python train.py --image_size=64 --horizontal_flip=true --encoder_arch="vit" --encoder_norm="layernorm" --encoder_fused_qkv=false --encoder_parallel_block=false --encoder_inner_norm=false --encoder_positions="sincos"
Rows from block 5 of the encoder of a small segmentation model, named by matrix and row number. Rows with one number belong to one neuron. Each number is 500 + 25 x the weight over its row's rms, rounded and kept within 0 to 999. All counts start at 0. Numbers have three digits each.
After each neuron's rows are labels from the 100 images, of 14976, where the neuron reaches its largest size: "strongest on" is what is common among them. Only what is clearly more common there than usual is listed. The data: rendered dice on a table.
# gate: MLP gate (encoder.blocks.5.mlp.gate.weight, 336x128), inputs 0-127
# fc1: MLP up (encoder.blocks.5.mlp.fc1.weight, 336x128), inputs 0-127
# fc2: MLP down (encoder.blocks.5.mlp.fc2.weight, 128x336, transposed), outputs 0-127

gate.244:495525459535506510504485503493480462507559476512595483509496502479533535518491472446510487517478483507465509535531523460474492467519518479482531548512497486512497482496482507496490501480462510544539529495494505537461514504444490489497547470499486492486533469532514536492449524516505492476540532453527509516501471508505477549515483504490467496512527490487482501509497498486482507492502
fc1.244:499500530500500491448468550547513525509491492490452498494469538521476532491488531498496514469526494481543524475493486514542495515508503498501451456496506528495538490504509487532494501508504498427482497494486491476533529518538485533517524497514564484523505496488509530501503504507439503520483498481527491461468516477507441502487531479542480485486461498506479481475451488461525493504550
fc2.244:501495560495526495543446515428505454510533480531474529499491488478497511513500507546517522480526499534510498520492436514477532487457500526500529509435484517465491525484538484487490478510510490490526482498504510480505511503498547510523477501503512456523503476476499480488489496482540454523526501492498504508508499583482521494479501531521497501537484549506503521477491499502469501467460
strongest on: two on top

gate.39:472555492482499472521517500517507498475512474500501499517550511514500511500466495501572481480486508499530500502492545506488546444496516467509479527485511537481511474533498479501538478483481469509497472502518498517506539519526512500543487430492508526495560526476497509499517545504481455489460498507507550507509440502511481519471522499474470500507502435493488500464476521500461469500519
fc1.39:458558533504533462543527501489516522493469499519499517478506526477497483530496506472524524498490518508513511526495552507504514503497479520451493483473520525490487486502499449498506420510475468507495499483495472499493509501506484526535433432529532524507544495547509526480497453517500457487483506506486511463473507502513510506475538519489489515537496500519496557476502520500539512503463
fc2.39:503497508505499507499493525501490484515517499512498412498498526526539474512499462502484505527523497474527474516502517509497487444494435517567530470506494494500475487499507516513457483464581493512504518535486529479494494484507531489488500534469468525468492502500494495520479484481441583521491479488541480496502503488471486495494535478497483488492491536500465500514497552527512484523490
strongest on: one on top; yellow die

gate.242:508472513525506513506526517432476494517525489501499483480538526496448470529488472541442490514487522509500485536576499476455484475498468508499533484496478527471503505491515535533496473469534494501539507540519509434530492537490507436511517492491514453482510506528519483508469485492503493520502501477513475518500505528510446506522489558482522524487488495522495485468496465502495501517499
fc1.242:515475518497546489582556495523494494510488488491489516514469504553509525525470502505547532530453555503445480484441504438505490494493508488489516535528493461501470506506484510487530520528496523470491479495451488536485517508519530552503487488498496501486507485501451521469515489500525477506505509472497492514474491521506543467479529510470483529506535488494531494540492493487476496481482
fc2.242:523519468520525497470504494492482528491519518494526512494519517494523487475483494467475473512509488512532505511512594495494526495518504486524467509413490515510491500538535434502490482478479479504507495509487511455505488544526492495510505485475535497470508505547493501529501539492526499504510516508500533509498455558511493569522458562499516498502495460473491508501509494458519519508478
strongest on: red die

gate.127:494512496487506492484501478545547502503524556494521533542532470517491531501477482484518524528500487503502523517527489492507504512493503496510505508499482514471481496485500448526495468436513506494557492508493497499492467474465442525477454445473504491519531519496485515482466507499505509470461481509518497467565536512451463501521500508465473490510548518478527497465468543491500480539467
fc1.127:493496472471507474482509522481508497465535499449518502436531502476471498499510507520492452497536478507488527448514492499483473481506505510490521503501502525505519457477509507529520459471538506519487509463503573489504488539485516530484492457507493476515514506525496486495548472508476546514469484496448491486477580505515504474443497491432515467496489469499512529509508515496498487492481
fc2.127:532528527512496497510515499521508524499564485564535535519513431510484561515503526510537505540499492464503528520521502494461520487486515502500494556463503488482451500492495486482507480480433483510494491498483486482469448526530468441539472496474517473502519482488521542512505501506517486495522477510510547496493523501493530492507545502484503534511481534480500489497539511507519493471519
strongest on: red die

gate.54:534453527453502515472519499500530541508530554437510508520519522537508451501503523480531472501488483519525469530504509564496502511512509505508527477457502458531485527465526503539521468519485490505461497492484568483516493502516505544499508456505501484481493482485518500469502503501505488515516480492479467548490496517470539567473519532517494501484486515483500504536471496497490463480506
fc1.54:515525489514466527476508470485502455476434491495468554507514525503536505500483504529509508481478498450502497528505512496488510478516498501476501514508505489488530500518451483465509512489502495513493484483470534509534490523498517545500536515469489467472498538489440487535461469509492485571540478502549505538569509449501483471490497482489487526516506499488496501468503449551502492505501
fc2.54:521486506533460447499519510499505456518499566522533470520501497545502511493501561479535492484521496520511518491532503512490499531497502503501557505507464579523477516488540500517509526493528454523495509493509493497506534506465527520536478503499496504500494505521507478485491502510512493494498491530557446480475488501519495576515507504520508476479468500536500483495559443497501510495527
strongest on: dice: three

gate.159:567459515497501491488489503489494483541496475489478515512485489499518475512476497483507480477514502526517497491496496518472503455458500483522514522537495485503491520447489510509496539516516480498503477524500505530534446504492522494549506550499508472452504520476562535505480494542475465501489491536517534482498453528526500491530441508496503523489522436500486449527511475522456530472536
fc1.159:509511515496495505522510444508530519488488523441529485458530495503516540507496528503525478494498513490479499461456498509488550507504548516467528519554468436514499498492500507480502504503507503460503527477469507506470468512466513506510473482497473481486505444468460500558503496500549484463500498512482511491494480556553507535469505532483521495467522473513471505541496513489515547499505
fc2.159:520453535474466474476479485470485483546505510495512530499507462506476519508494512482486492467508523450497507493541475472533528483512565508507497516529535499505458500506520497495506483548516469492537512534492456531474524474517489504490525519468490478445536492526514505505491501501411506489531494495497496472477490484478518480542463498539486546486489476488512480512497497494446476474531
strongest on: four on top; dice: three

gate.57:515539481493486508500456523495553457547456485483424489501514479498493504537503491545496475484488510494505533484549529467468457515494490527495520504492505542499471495484520470466531505498495495496544492501480503488521543552528491498518521511512420503483509572486532489507498476488489508507505516487468497471518513517506506509458498503501475479493474460512488504495495478490521483545457
fc1.57:482456499526493502494510517504477507491467455527520505484510504507508516449500472485488577488523523488534482526492496518501520558492498495528502511496476461508517540499461528546490503474495537487486495485523502511485535474479509487504505523484515418501484495529464515470472485491503547510444494497513465560502532504542538494511539455498495500492493520459511495500503512512508564489493
fc2.57:506526518475515533482538477476516493494502509488501469482501505520496499538503509507551508538499465528500523525479551498495500465548492501436529527539449497497545496522481520517532514531490574495471482480483515495469534542507500495508458502488499501488479509503482493471460454497558507486511503514506505562486509492508524503535513501477473515517485501500521468459516510496437471509529
strongest on: two on top

gate.134:469483539461500551485499506523511519520536472502517474483494549508542545523493446527535441508499498497529504498470515507511478493493485511500500511509536503488537461454482488436532505517500513495508494526466497536522523447543507487543508568530503487501545522514493502511482494485484484487484527501497516508495509505474473547485521501452496505486460519488504504512491509497531516438500
fc1.134:506500544520509525501547538472464496463517494492490458498512497498539549521495493475504455519485502496537492512491481480456492498500525478516475511500568479483510480484520528522492509454528537537530503556503477505516510480515539501519515497466436516504548513481513514470487478487521487515472494481482510510502525484506492445485519445496540493501488494448535474514469494483534545494488
fc2.134:511459459489511505510507540498507508515496501522496495546463513528494484566511517536537505499501515457525502451522499513497509500556492487509458478405534514479488471499496451465473509499503509489491478495506477509530519493463495490501480478488508525487537509500497592489470471495500471493516500463498525491463490508496484501503473496527495519509558524500463495502514500484467507473466
strongest on: six on top

gate.281:496503512488466466498563514501481501496515464507542515510543476494481506451485469479497520504546482473505505513535512521532546538484462515503461460504513511521486494519505435529485561477484506492477558476457496473528500498467509488509488502471476451505520503507496498525488537504507512507473519491515518502510518491457526565521476491505516467481471539473485518527478495519471467493527
fc1.281:509478465499459531559502531523535518496500498503533504525494518503503459497506527506475492568483502489474477511518503522565462480483527497501528483490537475433471483488522532478491490500466494538494477507501577503491449489460494487498486508492520469452527506523510489488487514510496507552497502478498511482462509523460503552503481522476532501502519542528514509497498470523519528519490
fc2.281:520527483491489444484506511497521460509494498501506528472495455477481487515502505482537483469495521496508501503489497534482440508494485481508488505472509492500546531469496457506465529533516486513468481516498528492486497515489490473495454510520526558500508494564538504542466480497499523477513480516423503506493528546494516543492496517489502480571535529525489536507488506559521513505524
strongest on: six on top

gate.69:534494520509541535521526531492519479466508519541512503470566514506498471503515500503506507458532526528497470521545510462518466499495474500513501522491486522482438524517536473468500472509496501522491467494576479496499492506488451506486508474496513460531503498540469525453533461449536502510503513472501527470508479504475511500456523469486490516471506506464494510464494542474497510509514
fc1.69:491536509526506519492481513527482494527465519522503505502513492537496534500566486539516505500499499532540513520549580486492478532462485472479485480487528508538495465422525546451492507464488485490499511505522481505491480523530529471522498490518494463511518504521531479507462480439478509494515482507503477511480485497457507526492504471489470494493522443496492459503510515461500519507490
fc2.69:527512496507534537498541502491526470513497499536477501516502476545500501581519482500502487490499476468508498516481541478495535478497460497503507532522532516515501515521456489463418501516504512472463478508477472495512511503508497508524473503498488500480511482508498522503487472522558481539523522463544491490508546494504504560468535525426497502469509513511462535497473511481499525492508
strongest on: six on top

gate.163:555532498525523503536492486495487473521489471520483523553495533474537479490472471508486490489516503509496483497456479443454504507515530494499502475472515495499505487431527493426498519478483506547516495513515504482530481532482430506506472496515470522504495502467473475535534525496523497495506508458486518490501532530466489499515498509521511501458495474509461516502556500559498507494479
fc1.163:493505482503494470501534517506498516521508517523488471463509499504535461500500487530518495536467474483521470459503507475492510522536487517519434541489501494540504472502480483523513502481499550464507515500455517500475535483499571464490516485485531484496536501486524495523525510441519526500512496509486516496491470550481497559478494498491450484483488517478526442521494474495492497579506
fc2.163:519503541485487495490514495504509534464478503401475523438520505500522484512463512470505501449503495545497480521500508509487492497471498467483499502461536503509438492482496564458527483489524483484483465498510519550504492476525470535484526494520482491519493501499499435468536502498540498523514493530461517480497504512475474533529497484508515511513507497502490512484488512498511452546479
strongest on: two on top

gate.151:490495478516537524498503497538504477473504512529500505488500449523513516510458479537500465487482472492491538523463502484498506472466451538506544521486493548513507462484525494489500500506518492495436476446489515500554451602492521510505512529512483524506480475499489492510479491484500487486527557483498497467551509502472550479500450487511504522508509490503487513474502499484485487508479
fc1.151:509464507507496487541523508458481507511509487500532499484524531504500493481524499455507519532456519487527451474515534506536506544514536481477453484506509496526478501485477478510512498530469502487522500506514502526444503399509489524487492491481541496498502497505497499484541499483523516510499452525492504490415503497517445529484540484486500490453500486436487515516510508515511488488495
fc2.151:495535535496551529490513519447513504502489483516491542498463499507502517550476490532517515527540447482498485501498471468497553475520478490457504492518512534507521522490529473513505485484493503507465463492465522499451519510514468490513534495481501472487486518503516456514509454507482465516523544544495480504550506439500538505466475532501532473497527475503465502451500528474507500490516
strongest on: one on top

gate.257:487496478464495533453483527496497482493492546451524473464487438506478493492483530532496451567452475569500560513518502474492477488498496499523506496484476511507469527527452499500520487527518508479529561513496462495499531473542468510500527537476494496487505511479486491527512504496506528451499485499512493466501536517500527469495493471543494498489493486540528485479518511502485505490484
fc1.257:498521495536504532476507538494513509525468477478497423475460492489513494513500524460468477534500509486526488498490478503507515480497543478462546496493472519545515482517497521446488482465511505508525487574473490492490498512515494458495523501519502539518523551547526501501513480534553495520492524505492503537562490544471492509477506460516498498517457515475485496467513499529481508514526
fc2.257:527516475479504470470487466498511512500462463489485547548494525524511478501501522479536507491495501501471513491485520470510510501489508490507469465511507478452498505481491488480509514529503495475580506530525493484493499510492438478536465483495535478503529496489544484522503545501513466466483478472529483544477491485493465466487521501462455533529512536521523466514519501485563531449502
strongest on: five on top

gate.183:507488482548469500497492458533533484535517503476457504467534495473521503506477488531530506533482500499496465498499469492490513488499514474513449502437539515482497510498499488487503460473536472489552527499480495504495455500513555499510508481533494499521511481528518501450513509463544512494526514561531481501532520541525483490479525483556485458518530467514453496500495491501528474465510
fc1.183:498483531504483510507467538448496554462505540500501446470504516500500511486499491518476487530490494484491500491516527483502489509449500503497533479537490534505490526485515488555463521540472520483487485551500501510511522537499473480451548520438530520505438523486484518551515495499515506495492493472515526513486549469460485495521488506457549504505482481497520493478470532467491522481496
fc2.183:553544519495497510457483522500487488506501511486538522499489501498502516508524490536509429491530495542482500473527494466472452493530522530492517475463453504492530479487508512496496498521468501509488497470495440533483526521499503479494473481501503490501467483422496502472471490507498523507503576499498444502496485489544474508489486487500479499511504417482496503490456508496520478490526
strongest on: yellow die

gate.172:498526505475507520544521521499492494532539492530514490492511523474533500538510484471472522506528450520480551530532540518463451484503491538511480499483501496500471525504494482496481526491461486477534553529496512505501511493456506465471535511521471475486503511485454479499533503496517525504493506533527518502473488511538435526451502462491469473506493483500470501536538490527505459551532
fc1.172:494441512463496504481505512515458529500481503497482524519477471470512503496466518487497473508535497469528446489511497505473490475510541486475493517529537544487512478471508510465493464520494532497503475487516438496488531518468527577477511529486539492504506488510493555477518500491554533507479485551492472551496482534522528446515495546510524477485502529509511483501497515498503489477484
fc2.172:521544494532513499510500490474483482508500511491490508464497506489506504433522521501534581507547529452503501482473471492482559509412498516501459473529533525471505486507505465459499519482504535493496489479509504500497471453458461474518502478487504509537502518525487550511545475488503498505512500499527532496472512576491506518501517489508508488516506500517511479500503479520511488509474
strongest on: white die

gate.256:493500499474545497473499520536489493529472454467500557464530512560500517503492457500479484501520497533524498461509496501490503451503528494503455516535484505493474506488512513454503555516525511502545526538489493456471545522443494454473503523497511487506510495525503496490555483517493528507498515527468498534515494494505514490486501502515513470498500497504512441435561500519508517495503
fc1.256:512524533474522501457489495501497478486472492456513574461508510536498505470535486492508489568539493493477493523487479523499518500497483503500490537472546547504499497499504502458506529504496472519468526477502503492428487508500480497486527501555500448520473514559472494499509506502477466481490498512499550485477494520526488486498527432507530543488505501502504501489500541497491500509556
fc2.256:467499470481512501501512510493445494497552498520503469521571502459443505495461483478510539502532495466503536542500507501499493498504511511517507484490532486491503439505432504534495494470501492522503522474505498509498477499499497528552526461538487510521496498506510449505496534503487504496459495533499498508500526495497507529560480471549518491461542479478531532512509501510539542463503
strongest on: four on top

gate.209:502491498456504500522483484459465545512507503524466451484532512486464517477511550486515526490521522486497515568499482504489497474499493560498464520500555495504523451497510498536507515470519519500516503487493515520501511504538480501495514480484492506494507478499486487577485486443527518520502533528470507471491506436516517474464499490475476514487484516508514476504504517443505555540472
fc1.209:493532533490531519475500549510549509497478520510509538502483518484533511507516498542480491524518440480528496446491511477485493530490463446494481477522429500499496468499474494497508497567510485504468517472530497425482492484510501526507515495517472481488486514477513472493510522492497499494498502494495473486545498546536519492506500456471518494470540502486493523506516505578512478513518
fc2.209:475458488497483439466545512499474485513505524520490505502492495463501506513505486514480503458460486479538496495506509476507494503555503509498501494494485524492532497486500396477475521445506509490485475548492535486453511487514542534534460501473459469506506541541476546496490486488459497483483510484462504489502502548527460508491495481498497508461498451494486500491501521492507486505525
strongest on: yellow die

gate.221:499530515464550498496488497547497501540458509495496499486504541481483494506508474490486460523455493553482506491477538572462499502529490462506473511488503460535497521504475477484524532530505483499454530558519491475495504484512486438481469503527464490499497481493507483514527477495525534457504479506523481480467516510539523478496489495461507473476507484475468516451512510513483490550522
fc1.221:502466481476485508505482506478488491484521478547479490532494477551521515473499551485498556478531501478524509512558424488515515503482508505516519495522496487468495506492509500541495473449508508506515451514473541511531530480493461512499519501518507509518489482507451494489477542481495483511499531451507499468500487510457476538490503461512485493533514501500551481549483497486533473440480
fc2.221:496469491483517478515511493486496491500482527493481492486522463533511517450494480511451522506534492529546512473475478508490463477518478497488506514434482485470475531482487448515502476496502538514476483497517473478525506508533519514475499552469485486532452499451502553509498445497486493508466528433491498541508485450474484515492497500524495508459479504473458512524519508510459472466498
strongest on: white die

gate.23:471498492475478462545486512536509513468510441503425519496488499505517528498488527490541537530450551506534537475436506486482489486520478499519445478481443479515479514481495499500521525508498524512487511484504493508522473498507533505497442489486500479490501521520492502517494506477512463495499520497510515557477458509540479463470506518492448469496515458496506484497475540504500500512519
fc1.23:571540481479531495526466509498542506504507489506480481501476507491493550444525493504493497473477515515486529459458519516500496471494504495508495490544536498512496471489505475490567510483547495500530514464499523484501450505450525535470506489499504491469496532497502503498506494499538506493463470477502478552482512499547507513489510521502473458482505433492500519479466487507447492467461
fc2.23:547456518495466499544501498499497479521482476496448494496521523551468513512501475500505496524482493496530501493506488495506487476466543527493529474511476495498496514496467418479509509487516494509496546488514524563491478528496531454463521497472491511512462510529514473489477466489520466563451485524526488527503500499498464477502499514494477430471511477497502452531498531519482516518500
strongest on: six on top; black die

gate.153:496516512494507538487524454498486478484518478547503486441495476493551489533478513505479491514559480491529492491501494500464521471549490471516484561498534529517480513488513513484534471519443496544499540470546495472462504510512508516493493522500487532483495521483505502556517517512507487534490504501499545468513500466523484493476535482469496499447529548521477502499483511533508480542467
fc1.153:478495460526453454540511507536511477514508553493508518516470470509489504505506473514508525471495498493445524500502510495502450450492472489501500495497515492499530503511513477477471448503512490458479497529484517477516477445473538544502456523511514463522486491454482486511514494504512515524538494514569506521476518462498524463511508505512472470531521496505520491545498499505529552443504
fc2.153:491499458482533542517500524459563427524492506535495482511502507495492501472476503480496510527549521579513477520529503494505492509531473524477486491481517466433513477511475537488502489487465506475508533508451492497480490466483495510465500501509466527467482495456498473516478466462532497526524476461504468514505488512537500493481473501488499489527495494513498553508498466503482494494545
strongest on: dice: three

gate.122:512472494488531514527516518514511514496521481568539504497518503500553531541504549501456491479494496524514503499515538525529523511503501474484456469475495485511553435499529484463505487489488498500523517501507465526481524489460480485451491549467533444494501480472482513467516494469516492486504505496460488463498548464527535475496489508495461476476495503537531501550518490501502504517513
fc1.122:499517526533519541499510531514558456469556517543509495492484444512507531486495485475511484536496518501474480548521512491496500514507454515496498485491499507480536482443518499467480491464489492506505522497508504495493506540458518515478473466505534537506519470489487458511478494457523525482478486502489490445446533484531518559511514526489528500451508489496526502450532498493489500493526
fc2.122:502479490491502500497502496497476461518487505472474468510525491516532452546512463552478510499494514529500501458511483463486456464502482476516506520503557488498483539515470443489541486484493500525528423458499499497473507500500490491493541506457508480484521478528476519520513459465525516525514538489493531519494496526508490553470501511487465497479518457522482499486511506499495570530522
strongest on: six on top

gate.287:501495506458508558512493536481514497495494472534482489470548544524512513505499510444523542484484513507454497511511534489488515428504501551490485511496481495507519479503486525466493483470510518459478490524516517480498487491484415496516551502511496438504532495500466500476513458500490493532478520497467517526499468493510488525504500499479561502513517470512509510539513454525494507537501
fc1.287:493472551472486478515503506562512522495508510480484463509508502524499465499435510473572516528472523514467516533515491506485509544477498489571515554498510489494482499512464488546492512480505492467486508481526458514452502485452481486550501484499452500490549482493485442514550490493497487513515510482499494495500503487501484488465513480499488487519488449488475475472497524496497528504487
fc2.287:481503526540507521508522524466507488497500483497464503495510512454524517472486514499512389503448520511492505517486508458504505515515465497505494494476460492511498515578506481554462495458493507497489499495493504527550495498486477486523493492469495496501510475466528537539460513517495559506489493481481496502472495505448486502501498503529472544505494498494494535495469493478508480566505
strongest on: black die

gate.194:491531525466532472480548486528532514492488495537520523533496493503498505491469534505445540514471451479557519514467508479506530472501497532521501494490484472439507505496511469472491510525482517526474468471526473512543477510552512494511469506504507506510502492496488531508495537527469522510491536498472448466463469487482458514529510518470499523475458475466513527538520509484499513533473
fc1.194:547541528560540523512514498505543539519465497488516534491514496506549532470473486500452529528482515492562540489445518521532527509533498477498481452485464485470522493497499474505500475498473518515497482528501451499507508485522518476500463482495490516504511501439478488505492519509482500502509501504472439479510484496500474517492505508461519493493442503483532515443506509506532528501505
fc2.194:477507496518489496473480493547509504495504517515515463479456472576466508497478507477503501518520507470445474513500533497513512499450517500487479478547510499479502484540489524489466499497471498455521511507495534517505506579472501487498533501487472497469536507491505536522511512501484497559443519514493549450500513466471505516527542466498500495473489478553492498478485488514520461497511
strongest on: blue die

gate.103:496557429486538430483499533539525515495476491486487464505517517478476530493501459461488535523503535439532490478515461482530513462545525496464499521507485458483498531529504500494506490502483513477502477498456497496537485523507518497467482549532468484501477528521489524515524530490509517511486498507482500522508506532498536491487464472519449498477493545506491543494485478493490484488497
fc1.103:522523496530499490506486475452485480501491501493478511524501477549500518502469552482515513518487521492493475483512500494532515481525466495505555492496512499469490585479505501487496522533506492490473489509467499473504511504503509496497502487503504500451496560524488514500511456538491444531496490500497550506465461477488538494491485546562414521523460454509501528504484517503496512520492
fc2.103:500497488505521508545506511527504473510498443522498511500509504501493487538479481556509485500556508530498473498455534494498485474481523529494528503498558500539499503563485508481490517471549499488500503510525477517491504463453535461480481475484529446513520508487518490514456512486542480510515496490495500470489514479514473516464499436498508545507502461515499487442490493442478502463502
strongest on: yellow die

gate.327:481449472549488539521538482537516516492445494549522479509527497528489496538536522497479527537486518482502471464500489500485502476468470503491510457516518511478488478495490556493494466523445478467489492525468474527463480492499479529476522477443556515479520498508531502469503496488461529497486485531522500492495496542525509454482490497506505483523506501501510500498521501493452469492557
fc1.327:474480481493558502525486486555524482536455531476488517520511486578538499519492461510509464510465540509507447485467499524541489492487488507493464508505535465506511506485490510522518508537495478504528465468477456465469497497523508478492501442496514502528534517534485524492446534464481515504482498515465521500488488520464504468477464501493502509478505485491527546499484522476482486499524
fc2.327:464477448483474532494515537482489532496518476472509477502485515429501497491512484539480475504533535535461512508508475450464502541481570547470484502492503488529473496531493485510497503502455544496502542502479502482518489508490516493524482493501489463461543473495490431510506517479539498481483511554487509498463523500506492468483515498516470467510516509481512505477476496492498490507557
strongest on: five on top

gate.184:476475456483520498467515503532438469475447550452533559449500498507492472529483488488492492517536502521490501490537492537471557485499462484496481503500489513529466513544482487504502511530499507488507502526488464496496504482499509498508486510464522468495522511512525519513511519521490485507524506491486500468461541539527481487461493446489510501497514488523490509508530482501500499597485
fc1.184:501433542500522494489505479526503498496486489454486529463467498479487502485483496473483501482533507488501500515484481448473525482475482479555479531504487496538492506530536455488522477519506500466494505559500504433470481493510500539472527504576536475502500502510545487508465511501518497520525474515509500479493526502526509497498490470457523530479546515524481520489521538524496540537476
fc2.184:512503530515521470492483498520504531541530531486524510530471519467486498478486532494467539498480508462491544481495483515524547505515521516494503532500508481513512481521493529541529451486498498499496505503508504506498503511529470534501473495548493519504473542572510462500517537469466447457512462546456507505514504517498508510506527462476555490511488517480506460468497538531552508472488
strongest on: five on top; dice: three; white die

gate.102:493472505547449498479514488516449458552519476535487507527506475531519455533499482501497513518518515511524499500484502501522502507490496439526431476497493441444484493500501444507511536489507546483492493565496538483503482496513489492546458474492467490528520498539506486466498513541475505497504525525497488516470536513496488524493505500504509511517503523494508491463547500492487454494498
fc1.102:477502510472549527531469509509547530436527533467496496471489500454537513487501485489505453549498448501535487486562511500457490463510480555451534502488502523471485558517508495472501477498482497508532547516535501499470532483530516487509511552496538499499499523491499495517503499518493467511509497454515473496509472488505476505508491506500508492517501497515494484517480509468452473531523
fc2.102:529505503490507520499507507508488481497515527514486555496513528547498530502541536498479456532491459538525478485499516505490504490530409509503499522488489527488510508545483470526499467485445497501454502507490498503452500513541535482520504509481472525472490539510498452487458517484508484557467502513468467497483485468497502516485546445506511515534452509488476523485502483478494472495487
strongest on: two on top

gate.156:504494486439495530493507483476498425527505485459510483483520525523494517496468556499531484504563542523518494471511481465533481518515504455483513529502481530471497484524503515512483490493471504531503501538494454496529522473524511457483470508514526527500486505452500466479590523511531490516494519473475506504485533503503477471474504501471461478522489488508486508488498505527479461483515
fc1.156:516501530479492428478463488495476501472518480503502511469511515469499513499498445556500496514453470521473508502550527472492491506501504515526506527529528510499516462503504538496466522493494529526543487480520550477506464498521486539488460446519498507506483488493487573462541487507486502490502500486457505525520497512485479526461487499460486465497499471534509474512472488562528508505497
fc2.156:449485508506457458512505487504501515496505501515516485530507500532470511496502587467503437489522450480542485452496521521507511478507535516506546480513495499500514485492505493530477516503535458493448507529517487510516493562497494530492509514527525503488488502518498563487451455506475465481505502475501501478492517509491512528504483497545529515489486468481472531507480519510446501502455
strongest on: six on top

gate.189:498504496471506507482502558528494515484515497505520484507484483479504472518493533537519518465533502544518511537479492436515490500480485526516474495466511507495500471553520493533474498422540491491519488503493500478475503487459501491507457490524504546484528455528445533494442516508455538529510447492499525491491503483494474491464518469518479527518511506495515483480459485525457489490514
fc1.189:483466492460499515531515528498520477453496468519551489479504535489495550539530454498481490510497471464491509495490515536479469503497488499507529525510482498559473505490499442458503484491465503478523491501516498527546471497550554513490522537481468447484457519503512505476519508484496497500491506498461486501521515530489502516502500519494506485497476533487568479490503509440537494546509
fc2.189:539494482514477508537556486492465505508526490478469502484521516527521486551515545476522491546484511504500500506492507504496524507496474518473491565462457511502525473467501549467491516536504490470482516484532502530470460495512489521519493519498480483464533483449552495485538503483507506500467525494484513497478478488499477452516434506531506495514506515518467496481513508475576503534512
strongest on: red die

gate.128:504504502497463503481496509494535516509500498456459461498503531480515483541455535519568527522562473516500502501545534496527513529519509517469495500507487508459495521520505491485505432511478499498451527486500505455503558483521504578475485536495470523476517524489538476477515479483467475459500499494505482507491495502441481507474519471501524489504503509515535515525490492489503482507480
fc1.128:529505517483512470482497475486507491523481508540495482507507498459507477465479501473449498516485503492513472499498459571498505501467504565540445460540480548480540502499514484487515504559489542492488547487488514503508508512485495477491481511459515505486466480489504468520478515512513473523480508520569485502512506485461516471465442520503528513545480500511481482454513492501504488525499
fc2.128:500507510523528491511463495510488518459499511540507496504479471495482525564516501506501507446489497458498419481519545500463476479509521502500501504461537484492509537498507486503487503481443500479490540535494433484509493503476486443460483454501485520533507500505485492537497500503496477463493483494501481509501429489518498494498481530534476503472490477470488535459491536507472479469518
strongest on: green die

gate.70:496491533469500494493472498486538503487521499475545483495476488503499531521525566491531515520438481489535498486500475432501533519502534487505544523524480463433463499489455479501489479485502481521509485498481544507517487492517484454509456533490542473497543536500530514520522478529499484512509518506500478483505521495555497503522481518492498514509499490514528521435518466520523515467516
fc1.70:469506514443468468514514472498518465497496512501522520519484544477510522571553523502497513486481480499490495526478499477509484496482500500520496518483508496532510514530506514498538464475490511543489459491517475514515514488472511522479469521486483505494505481495455482507498468509526448489505516499442473498501471587521563464552483496507484503472536485463501497481519528466509536515475
fc2.70:498452520489524508462475479472474494531493485485501502489503514514522497531491491528486485473512472499510553515532515461513500495446514492499497512531522479426558507506500535519508506493492473472539479528497507531472529467476520470528503536513479498499503499471522470468494514512493487489509488547495489462483457528544496455515488494514511539463503475576474501447522497540495512521488
strongest on: four on top

gate.248:498516494539507494513510491513503484531503521462526560508479515525488520553463473518534496516507550494494503514496525471531456500514470460491472468497525518489452517491489512481468500504546523512505491520538524505525485504489485512486434510491495497441526487482503469482526492485490498504463498570486503471441522532513528488466502499509482498495472491503514529516457484425489491531501
fc1.248:475464488497532483505509517505488509543528495511564527539534519472505532545491477501490508561442503478488511489483467513475507496534487463511487514485523483501455499510493473529501517507509486511502522565543486485509474505523457491526506480481501449492505514479469490513522510515472472499546498541500496493463506537489518519489522471462486535501516575481474479482466517468485488534510
fc2.248:464525517525448445506441476489497523497517475508491492497512489505487515499509495506553509526502532458478486521487525465517497479465498516511498495515508508510491477520509527483512505487513510450509527467516431532543522460496499481496496442542511506514485484497518450512536539525462530499506520520513464493467445498484473496554520525498509500501453500501507514501514470502519457450484
strongest on: white die